Rows from block 2 of a small image classifier, named by matrix and row number. Rows with one number belong to one neuron. Each number is 128 + 24 x the weight over its row's rms, rounded and kept within 0 to 255. All counts start at 0. Numbers have three digits each.
Before each neuron's rows are labels from the 100 images, of 14976, where the neuron reaches its highest value: "top examples" is what is common among them; "place" is the part of the image that holds the peak. Only what is clearly more common there than usual is listed. The data: made-up road signs on poles. In brackets: how many of the 100.
# fc1: MLP up (model.blocks.2.mlp.fc1.weight, 512x256), inputs 156-207
# fc2: MLP down (model.blocks.2.mlp.fc2.weight, 256x512, transposed), outputs 156-207

top examples: hexagon sign (41); white face (33)
place: centre (56)
fc1.501:177109111153163179164099161091142140107140107116080136159123154164148127175121110106137153136161094095083141072123181123095160157123133127127110083122104093
fc2.501:143137116150135127124132164128129142147157113097143191100174144141153100088170108128113134130130152139144104174157148136112144172148117122076097109128104102

top examples: black face (68)
place: top centre (67)
fc1.162:166115110139176100111138129105115116107126089136136101135153079136134149142106139104134117080110137117165098065110126126113134143144106112116127086129121147
fc2.162:149143131105153104141148141139138152150100165123128150144117101141139149113121143086136130152133080113147101129128103171117218126112132134112143087119156151

top examples: pentagon sign (49)
place: top centre (99)
fc1.305:211130122142143130140118114137138156136087097121121134108154130166074135138135141102164126106159129134165137139103100112111133126113145120118160082108147149
fc2.305:130146128115134156162137141161102114137151137121124116105059109134129122131111068126113147126106143139093102145117119128123165115097173115098188121100121111

top examples: purple face (32); green rim (31)
place: top centre (62)
fc1.341:175121115136126120138144122100168150136136137093096155159135136169122127133097124146112141059116089143096114095116106109141124168157114102155148064126132152
fc2.341:132132149098155146172121141129118133139083148151168169080107133148180131133111119140141110087078096122136126182150102157129184135129151151102165113155096122

top examples: white rim (61); black face (34)
place: top centre (52)
fc1.172:191135105127131121115099093105176113141105117147092115123132124133110143145156156128186136085153093114158147127093135096113105099137153136115151093131134130
fc2.172:157114155104150152164105174142124140128113096116149147137120124135143101126127134095116116094094118117145130153159134160122168161120136127121144115167115131

top examples: bar (47); black face (29); purple face (26)
place: centre (67)
fc1.398:172109105141093142170154095125127127131111140160086060127117135168079129153119160082146124097125111127080191118096090150145144162141097098154132105119121112
fc2.398:139144112097107127180125119116117110134101177129165150127156130140167108119130129088121134094115076129146123188148116120134222138118131122091120138157137127

top examples: teal face (30)
place: top centre (42); middle right (37)
fc1.86:134125115134113116126120110138201160136156099116127112173126104080114123140122112129116123132166124122104100076117169097088122110154146131142079108139141144
fc2.86:146165167133110100139105105131114142153159134123168131101131085138152150111140127169122131087153101126133122186146148105139154148151104130100141129152113112

top examples: circle sign (46); white rim (34); black rim (27)
place: top centre (70)
fc1.347:166129075128127103133126101142157131148072133116115110149139134144101164169156160120138127137134122092097132116093090144122089133147080084119127099121140157
fc2.347:131148156121131138115121191138135129115120078116150121100131128137148078121113108135062101110117132144131140144144132121128110121119105141108139100128125101

top examples: black face (39)
place: centre (39); middle right (31)
fc1.483:148092120142097138166126129145107152149165105135119092139187106146116112167123115123134128083071098107137113126114181119080120153121097133159130112140119146
fc2.483:149133110095116116159121130132141125152076179132155143142107136118173133121130137083125149129121073118136119175146104118134230126124135119098112146136149137

top examples: drop (26)
place: centre (61); top centre (27)
fc1.324:183116152164182122154094130086127150128125154121117134130140155187137140164110133147177133082169126126132152097079126091109157136113143131114134080112119118
fc2.324:176145117122137125135115137146134157163138142098149187124108160132168100119128135097154118109155148121111112144131121091095169189148082127134140132141102139

top examples: triangle sign (57); green face (26)
place: centre (30)
fc1.212:135095132162127150147141097127122093116166094129140124137189126118101090126120133138158149100150129157149142113150138070125114091111131146146127102109105096
fc2.212:157188123069170123151116140139147136144098154151153143169121129135128153162168101097109161090105130124113117117161100133164174112137153113094151150102146143

top examples: red face (28)
place: centre (96)
fc1.129:128129123132116143101124147098146122134110132149130109111103122129116125163163128093126099121131086125144132150147115106141147137147178108100123139115162118
fc2.129:154099133118152147124125172144161151164044137110114128123107144113120154106101118089137151149133166146133099100112114090131093094140130087087142186138159124

top examples: triangle sign (42)
place: top centre (62)
fc1.147:225116134141142136120104146128140095118104119144142141159122142144098114093140114130178146078115145171158122106098105089142124114123135146151154084083119121
fc2.147:169117183138142138126141124111125117185135161152115117144077135145121166122128098096125162119125125157096134176129132120138190136135186106115147122131093112

top examples: black rim (38); orange face (28)
place: middle right (30)
fc1.508:117127080165150113124117083098119149120131115148103118129148121171093142136132134105136148105123132139109193099081152107088111150141113135146091116123112130
fc2.508:169143162124087137163140106109133145155097156144132132127114146146150130133137131070126118083120118126132123180126107112140220124113154134104126140147144142

top examples: triangle sign (42); white rim (28)
place: bottom centre (56)
fc1.497:169120103175179159127086137110098147101133099130105085117119134168131131149096100084119101103136120125103118126157167084154101155110129124117090145130130144
fc2.497:162148124087110110159132139135135099143093154132165155143101132118154140128141135079129138102110077124142108188157108124131236138119108135074125148144132145

top examples: hexagon sign (57)
place: bottom left (35); bottom centre (32)
fc1.301:142111112147178124164140115160122103097129100123148132129143133144095112167106111125110166091122121142115131108127151080100114138126079146088156146143117154
fc2.301:123133161123103141147151106144148141185126130104107127145114113140155114072173112100118171087141098082132105192180126086106203118137128105112109128113158150

top examples: black rim (25)
place: middle right (38)
fc1.116:135127117130126165120114115094129098097093157166141099111141162163128146195138126105178118092126128176121142130098091088122093120144121136114129118110139136
fc2.116:131147158113116128149127121120094131141089150137182146115130130128176135114153101092120137094124117129112118214151117109116217125117152133097128143178107127

top examples: arrow right (35)
place: centre (86)
fc1.269:136132093160142093113131111153089134087132089158151125090147134162115131136095062120125120069104140150136130128124098121135158139126159159092156163121149134
fc2.269:137162141172127108154116142117113148143134135133098169132103157127148127153123093177115143160111144117148139178135173086129127161103167146139124129128161172

top examples: drop (35)
place: centre (99)
fc1.413:131128162149133134127101132085108157133146118125107152150162141187147127159096123109132135136132136136147182098112158077107159177086125138112119065124087125
fc2.413:135124127149114083142099137159136196137163129115154153104137130157126110086126146090098105116163186182161144113097143141097145183133126115140137149146104101

top examples: green face (28)
place: centre (50); top centre (34)
fc1.400:160116113137136130149154129093164119130120126154088106197141114179156136155096101096122160115082107133125122059138152128126156136135139133157135114116121100
fc2.400:172170132132137139163148137124144159140157136114146145086115147101163151123145122091103099081094147160141124179131112134138208121167125131082086110108130131

top examples: square sign (67)
place: top centre (91)
fc1.498:150130138108169094147107125105135142123168112136066123181110101127150144102107125105108115104075092144155131086109183119144118177138119144107151093133123132
fc2.498:120136109127173117097125154124158124083083102117164090096115115141103173130154141147137106174143095122096095117114131146149148118129134161131136092128132145

top examples: circle sign (41); black rim (29); blue face (28)
place: bottom centre (60)
fc1.450:130129154129107149150137149102133180128164122157086117179115119130133128154133126126137134123106135155099179091134152108158114146098095165180096053124119091
fc2.450:148157137164127125167134114123067123167155105099152154131142121150140109116172088136097134120115159157106154153113119122173115141184105141112089137153125111

top examples: red face (28)
place: bottom right (100)
fc1.348:123123103114133149143133133165138118177152165137102108132115150129152119132098137141129150125137132123136124096127127128114067151115121090115148144155141122
fc2.348:103093154139130124096126140155141145130153097132137118119143129149107144137075120112105121112147164127111148033127159137114068135118140108144133127128151141

top examples: star (30)
place: centre (80)
fc1.288:131155138117181168142144146131112131144140114141095103156152131110129133161125124109109114171137117120128103091102101158143142103125098147114090095110088097
fc2.288:149147175169122114132130149128110118169133121094136160106163156114127106132139090164088115125132162176153130162136117105130083108138117107096099162129097102

top examples: struck through (67); black face (31)
place: centre (56)
fc1.255:152118143142157102104120110084138161120115122134123140159121092198133140192135131105160142108142089151112193114089152087118164175130137141132133090137122126
fc2.255:131113151175147106129109137150121136139161148172137168137105105159123087117131117097114137125151188124164152123134089124097142138131100096112118119139091124

top examples: pentagon sign (51)
place: top right (48)
fc1.158:186121150166167150144118146088170113110157135136091112181144142128110127156115113151139178122141107139113130118110142118103097103087123152149097077141138115
fc2.158:129106161107142152126181121123134121144121158140130121145125103124152156125128094130152152140142109125115104149145137106113128125106150108112101107135123138

top examples: black face (76)
place: centre (41); bottom centre (35)
fc1.91:197109122131144122123140145148155126174105113137144107173131123155129128136117099129128136088076151136117129098123139117108137120131113091151114066126116105
fc2.91:146160122096127113165131133123143124148086165116167141143107136123161140103131132075127136106114078121144105183152117126138223138116130129088125145145132154

top examples: hexagon sign (53)
place: bottom left (48)
fc1.59:148150104155136089138111115127176112129137159162108097145152111116113131158134141141134151100130135159122132095154139100098081131113084138141107104164119155
fc2.59:143182124103112120155116130110144118129069151107158144133089129141151127098137126092101143096120107111144117182147104122147224143126143127115130132135130130

top examples: square sign (47); black rim (40); white rim (29)
place: middle right (46); middle left (36)
fc1.438:141118114153116147122108138099146122136075135159126145131104116114079085141143077139118151106078116159118120125144125110158069141143127150126152144106070109
fc2.438:147121126127161113159112134147108129161176109100150114119137132133134125129131135140076107143109118072148142131124139099107142119125099120140124076164152125

top examples: square sign (55); white face (25)
place: top centre (49)
fc1.403:154103078150107126129136094164162121135121119121090110165153130140091162151136146114138138110165124108097129103084120129131108111133091098149117111151145166
fc2.403:139117122152133142131094182144138128116111098118177126139145156153159077134098076129073143161113107100093137151145100112135136101109122143101131109159135049

top examples: triangle sign (41); white rim (38)
place: middle right (42)
fc1.511:133115116167111110112104084118120118143156145182083096165172138141123115178105149124135147101125146106136174084097148106135108132105074138169081103140105113
fc2.511:130160082140135103121142127113139144132126100114156140170151139140123170105136112106137156149106142121140090132126124117165165108156144095134179078102153146

top examples: green face (27)
place: middle left (63)
fc1.371:177154113137153100118172133092137116118091145123147079153172112163139109153111134116147137127101091146120126112126115165133141123143141119140155083092121106
fc2.371:147144145151109143123116140108169102152109181137104136114092145153178165087140105120130147124117121166124109180106110147127176098117125129101127148146092112

top examples: circle sign (61)
place: top centre (95)
fc1.30:196135090138156121129121122116168120113119142115090110152140150146106157129134144119182136081159114122154101096072106097106123119143124124112146041103140166
fc2.30:148128144135149138127122147114123118142100152121138133111113116151183154120109146105128136114120087128114088155132105175132177153117146104107119111149090128

top examples: star (28)
place: bottom centre (42); centre (39)
fc1.186:174139146184170116133113155084142146136089163078073116135111134200153171129142116116114114128135108099072110143074131134124159175139150081144141049102143130
fc2.186:159153124096143164140145102135112096143116139121164116143177140135148198099142138117133133113113144130135127157141126154128153111174150130124119139135146153

top examples: square sign (47)
place: middle right (74)
fc1.44:128136102119083129140089097124126132129143109177144133116153106101062086173172158147120113130098107118141148135174158098131046110127095142096122161126098128
fc2.44:137156114133156148160078143113127131142099143144098090114131164155141149134163144138131114154155111124108112128056120145105162131158101118136098078162139143

top examples: white rim (32); black face (25)
place: middle right (38); bottom right (34)
fc1.168:162107133164147143135096118131100110139119134162123126146133106092106108184101123157161180113110106135126126165133129120111078122103099146123146142146110109
fc2.168:159164114178148133133118143101165169164121130129115128155135132142170137135126133112083173099113056136129114132099100130153137129160102098111112125114144142

top examples: red face (25)
place: centre (65)
fc1.32:120149131128094133101154136134109110107140088124147151120175128099067092065106087115099138139104121127163092108148142108124145156134102127174087119106073129
fc2.32:112126121122144082105131147115151119120151144109161126135154139126146117171100130123153150159134124095104139084153181109134120138102138150143144064142094088

top examples: white face (31)
place: centre (50)
fc1.252:137113124114151162126126086155140106130133097139114115174169061159089120120100070120108178123122139145112123097107118134144135107171127143124122146127103103
fc2.252:160162136100130122157112134138144105165096160116153148146119132126153121113128119073124133083113082127144101184141105123136230128127110120090132144157133137

top examples: red face (34)
place: top centre (51); middle right (31)
fc1.369:173132138129098197132130144112160129150110115098142115130122139147122099110131074086133145097094145132092127132137137127169133126135137158144077086139130076
fc2.369:170143161143168131107112182118119162151147120094146159127109115175161128111167104151100144139150098157103125191111119133114161154120097141114141090156088115

top examples: circle sign (51)
place: top centre (64); top right (33)
fc1.67:192124140156171108138123108130154152138110143151125119147147134132122155142111115099137109058099118125136108079122129083150108125133131113124123091140131133
fc2.67:162153135105115130166123150128129130144060161109164143134116145139173133110139116071114136093118098126133119179144107126147227138127131115111137154136142130

top examples: red face (28); orange face (26)
place: top centre (47)
fc1.94:185096099165139106140154103103184100170134108139150124188136153136105134126112115124151146094101116162103141110101133126139141123097120128178107073087118117
fc2.94:165154128097121120159117135125135112163080168114159141128101138132166142120131129068119129090118085125142110192148113119135224137122141122094128137130129160

top examples: circle sign (48)
place: top centre (41); top right (35)
fc1.387:151131098186165139100131130126182117137116114143128114149117115147070126181114150096160155105152136161116136084066096100133087104162134100129163119117141133
fc2.387:135158155115110109136114144106104145119101118131150118157105136155147126074117145119119181108097113139105126190091079115131197113115113145098139166136119120

top examples: white face (37); heart (32)
place: centre (64)
fc1.298:124086115180184172189104112131110149136163113103097120149118149141132119162148096115103097112144113115087135087125164128092155142099082137132118083149100103
fc2.298:149117137178129123126141188111131140161161109107122155118173118148140082095155137100131155143118155139158137158137122129122133141116125114064125129114132091

top examples: hexagon sign (53)
place: bottom centre (43); top centre (35)
fc1.176:189113109146129175166149086123142125159123113141128124217149159123123160135124111091113123105089119161126107089106111093173125129129128158133100132129111152
fc2.176:143152127117125130146132123124154133155083168137170136138099127124163134126120144075127144099119075122124125190137108119128204104110122126087134126131137143

top examples: triangle sign (44); struck through (43)
place: centre (37); middle right (32)
fc1.184:130123128139103126142139103138155143100130104141123093102160130099132101102118089156146105086158096105176117129154172104110129163126157160170147133154163141
fc2.184:106137141139133139146141114148130163114111151094098104150163104146110131166151105154105212139114066107133136163142149185118142150115125150116109130175095145

top examples: pentagon sign (51)
place: middle left (67)
fc1.17:126122099128108113098148112066128083144150123175141110124173105108122116139111169138148146106107135153143123120163135116114099124097123121156118128085097116
fc2.17:120178102061144126124101142119116115123129098112068133190113139104098103128197124113134173157126134137147114167158121108147153108137126114121110091101109142

top examples: arrow up (34)
place: centre (66)
fc1.199:127137119120153089148113068127090111110145119124186118118185142128109140136118129117147123089138144170150126144153148093129141127107104160106138162142104149
fc2.199:159130135144103126128120115094134123142139134126150130092087154151174147175123126132110115116126171127105160161160150091124131156111138111138137114143158124

top examples: pentagon sign (68)
place: middle right (77)
fc1.315:133156144104103118142109104135121170131116147164116116136135136133106135140126125107134124106107166200086135124082079102140107138136099140135120146109109130
fc2.315:105125142114148119135101150137118104139114148121102134095131152124192111154095121164130110138118151151164128110151127147125134146113113140142148113189083125

top examples: arrow up (36); orange face (31)
place: centre (95)
fc1.419:116144104124117097111100093117131175132119133146073107113121145155120136140135147123175154117121079118110182127133149121137169125081099148126140111119118096
fc2.419:108136155145129117192136084157130147147134138129129148131152130114124114106135123165130137129142144105121210157176179121140138098137147116091146116152106080

top examples: red face (28); purple face (25)
place: centre (99)
fc1.275:106118125153103115136165127126140167139140137137089129139142120108111119159122154104117140127150115111120173138094143129113173094145128085142169081122123083
fc2.275:153127100162091144142151054138177142166122134171124144148136151133121116147123146101123144149130158141128194149111116151155128081146154099098104101131143087

top examples: black rim (39)
place: middle right (35); top right (33)
fc1.48:160117122172120148126081132126178122150135121137119108150165110148120099173123103137141120087159103123136150101126134068149086142132129126131099096136124129
fc2.48:110136098136124139136141134148120178146090151126123148165155159118129136093148132106114177106095097116120093162138109159106225121131105113114104135140142133

top examples: triangle sign (66); struck through (50); white rim (30)
place: middle right (39)
fc1.366:128123133152122121117089098105131100126113159159113079156114144119143102172124121125139135088137139144116160136090137132155106144116110136170123091134094104
fc2.366:126171085179141131132120119127116146128130114112154152134125171164126158125146118121114148123100148126110093144128110125142191117137118130125143138142132138

top examples: black face (68)
place: centre (58)
fc1.266:142132100111161128131129113126102132152134140134113125145154110147110124159127119115127122084087140154158109109116144116146151142119107125101124101116118123
fc2.266:156162132104109150169130113122143126138080165113165126138104143125146112108134129081121139096098095105125120192147108132146226125113141126113145135135142120

top examples: white face (43)
place: middle left (47)
fc1.425:156147135128138127149121120150153161127114144131134109153162171177094100089145111102129148120113109135124165090109129112160117151151081125129108086145099116
fc2.425:153156123099117125159125138128144116152081170125160138140107137132160135112133137075119139103109078131137116187139107121143228129119129126094130140134140150

top examples: pentagon sign (49)
place: middle left (64)
fc1.153:121071107170149118130156131156102085105113111128161087134094104101070100133112168174166163136163118106136119148108115136085091089122140132163143155144113114
fc2.153:149167102110106128132094109150116093116129116132099095200121128104090135138170117127119221129106117135105095162121106127127181115147144104113142140108141131

top examples: purple face (27)
place: middle left (75)
fc1.125:151160121122114095159128095163136152150145122123102141117134134159106092134149094128088115126075127103148125121131135148105125137167133082114153097129129115
fc2.125:143148138099137121131119097159127123151113080084116140107096120142112106083171105094130128133140119132128088188116087173139175079102126119096157091130123116

top examples: white rim (39)
place: middle right (56); centre (35)
fc1.254:141113146143140127113150135123111103125136118162116127140119102107092082109107100128129118134105150154147121076124111108134130140138110123134118098117102116
fc2.254:137153158131137145118139148122136144126152137135164135148132106184149146109155118116104113125125091128126154135113133114155160132143122129132152092105109070

top examples: teal face (26)
place: bottom centre (67)
fc1.253:176141066124100144165146101131164101113143156176121086148130121166157156149129135123123141103135110154083129096082099109119155132143138116124107155115173139
fc2.253:098127076080127130134143056152138111123137088154165122101157122092082143136157115135147119136104131102082129123108113094145116117143137157149123139147121136

top examples: white rim (50)
place: centre (33)
fc1.262:145102155160134161080077101097138104113125145164102113152132117145129093160116090118120176102106144150132166108090120115110126127127128121129121124109107099
fc2.262:160165133110120113164115136134142109146089169130178150136113137136160128106128120089111132097101086121136113193151107125144215137115131128095132148133124132

top examples: hexagon sign (41); black rim (31)
place: bottom centre (34); middle right (28)
fc1.284:158117116110132134128131119141139111119136111136126116153157144094093127113127124131156137112147149165154116083098093053136080109120125162107138137145130169
fc2.284:118126171144118159159077128123122126145146127101092170166078157134159106164144098125087143132139099142125152156117128178103143158105132123136114135142087101

top examples: hexagon sign (49)
place: top centre (42); top right (29)
fc1.319:146138089111149142165104142112136155125117137133153106118175119123097124152140110098144117088133084093108121111151136109143103141163135127119103138119138153
fc2.319:127143143111123138152121145124139139118090149127135160123120140115162124133133113109113124098130080146137107181149131125157221154104120148094098158142117142

top examples: pentagon sign (45)
place: middle right (64); top right (35)
fc1.89:152149096117112133142100114131170152126100157170138113133151149097101137181165138132158149119107137161073119126101066136144081122151100120117110134079139154
fc2.89:146139141121167119136125154139134155104139114133113137087099111110127138149121156122148065126155149174135109109118098137136134115087116146088102114142122117

top examples: orange face (31); yellow face (28); bar (26)
place: centre (93)
fc1.232:143148168123136086095104119080115144121103128116108155169143105199128160156121147128161138115136100146144184124129130102133156171144111135115118035123079128
fc2.232:134129115191141090172112151141163143127165130094129132125119132156116096158129150103110147115158152115137162139144137158129149189154133105126136131138139109

top examples: struck through (87); white rim (31)
place: centre (91)
fc1.16:115117137147154124109132135076120096100149123123109110131161111090172142143097169155153113117162082142151126138120183137127163160102147167144124098130066119
fc2.16:131152105167125098149137121124119125146122102117123180136111166118093122121139118125118140129088180113120099149136085141124125117130083071144094116127107141

top examples: triangle sign (54); struck through (47)
place: bottom right (54)
fc1.164:123117144128132120136108099146114150097089108151085097160100140136140166151120130083124097093130162166128113130076124103156097138099121156136143143146146171
fc2.164:120132145181137113134115142146147126121169143109136127144160115156164097165151102145116131106113100144142078194109080112111152121109108116139132135135096122

top examples: black face (76)
place: bottom centre (50); centre (40)
fc1.359:193097098116194120152132138096164176161130147120138082177130109163143146118095152119140110139117132092090172087119127148118161136123128093117091089116114120
fc2.359:136130145158142116092115150143152201124183181111150138127142118161185106107139137098135123133162101138112117170125105108111147134093118121111124094148129099

top examples: hexagon sign (45); pentagon sign (44); black rim (26)
place: top right (34)
fc1.442:136096110158193133114107128105120121120143131120142126176142131129096140188103121136129178111154101139144124110113114085089085147090106146097134126162106149
fc2.442:136132139150115135106122127150146130165120116158120127150136143123179082110130110108145167096123153140109115170132098104098121102125116109137091125119110113

top examples: orange face (31); yellow face (27)
place: centre (82)
fc1.475:148155157116131089097113109084128133138105132127120158181140101188120154149107148121159128112145108156132179128130127104130154157144127120108116048116085135
fc2.475:137133109193144110170111148147164145125166117091115134128114131159132105181125150108098145135160142109132154145144144146123130182149130105133128126145131110

top examples: arrow right (34); arrow up (28)
place: centre (60)
fc1.290:155094143153132146170117114087138162100125147173079118166162135173140133168109114119117135074079093167081149107110131144119106161116088131132125078123093118
fc2.290:159150120148127085160097126121087129128137115125163142137096119171167131152123114171148160114096150136132137136117134083131167148172156108085170125114110131

top examples: struck through (45); orange face (27)
place: centre (98)
fc1.95:122127103129111117117129104090117166108170127158121092106125092155126127165147140135168132100118088169102178134129119125139156133097114182144154144152134104
fc2.95:120114143149133124197122109149096138148149117162142139117164121127163080102121108173120127142127135104123197145156167096101128134143145131101168154175124104

top examples: black face (37)
place: centre (63); top right (36)
fc1.388:125112114127155091093110119133120115141095086134140133140150074123096123189123131108142160108153119128124145140118109110144169136133110112130122120138108119
fc2.388:113109136151163070141127134157069132112132128115116160137125127146152114129088131144118151128153139110135138098146153133118087141126129144098148126128105130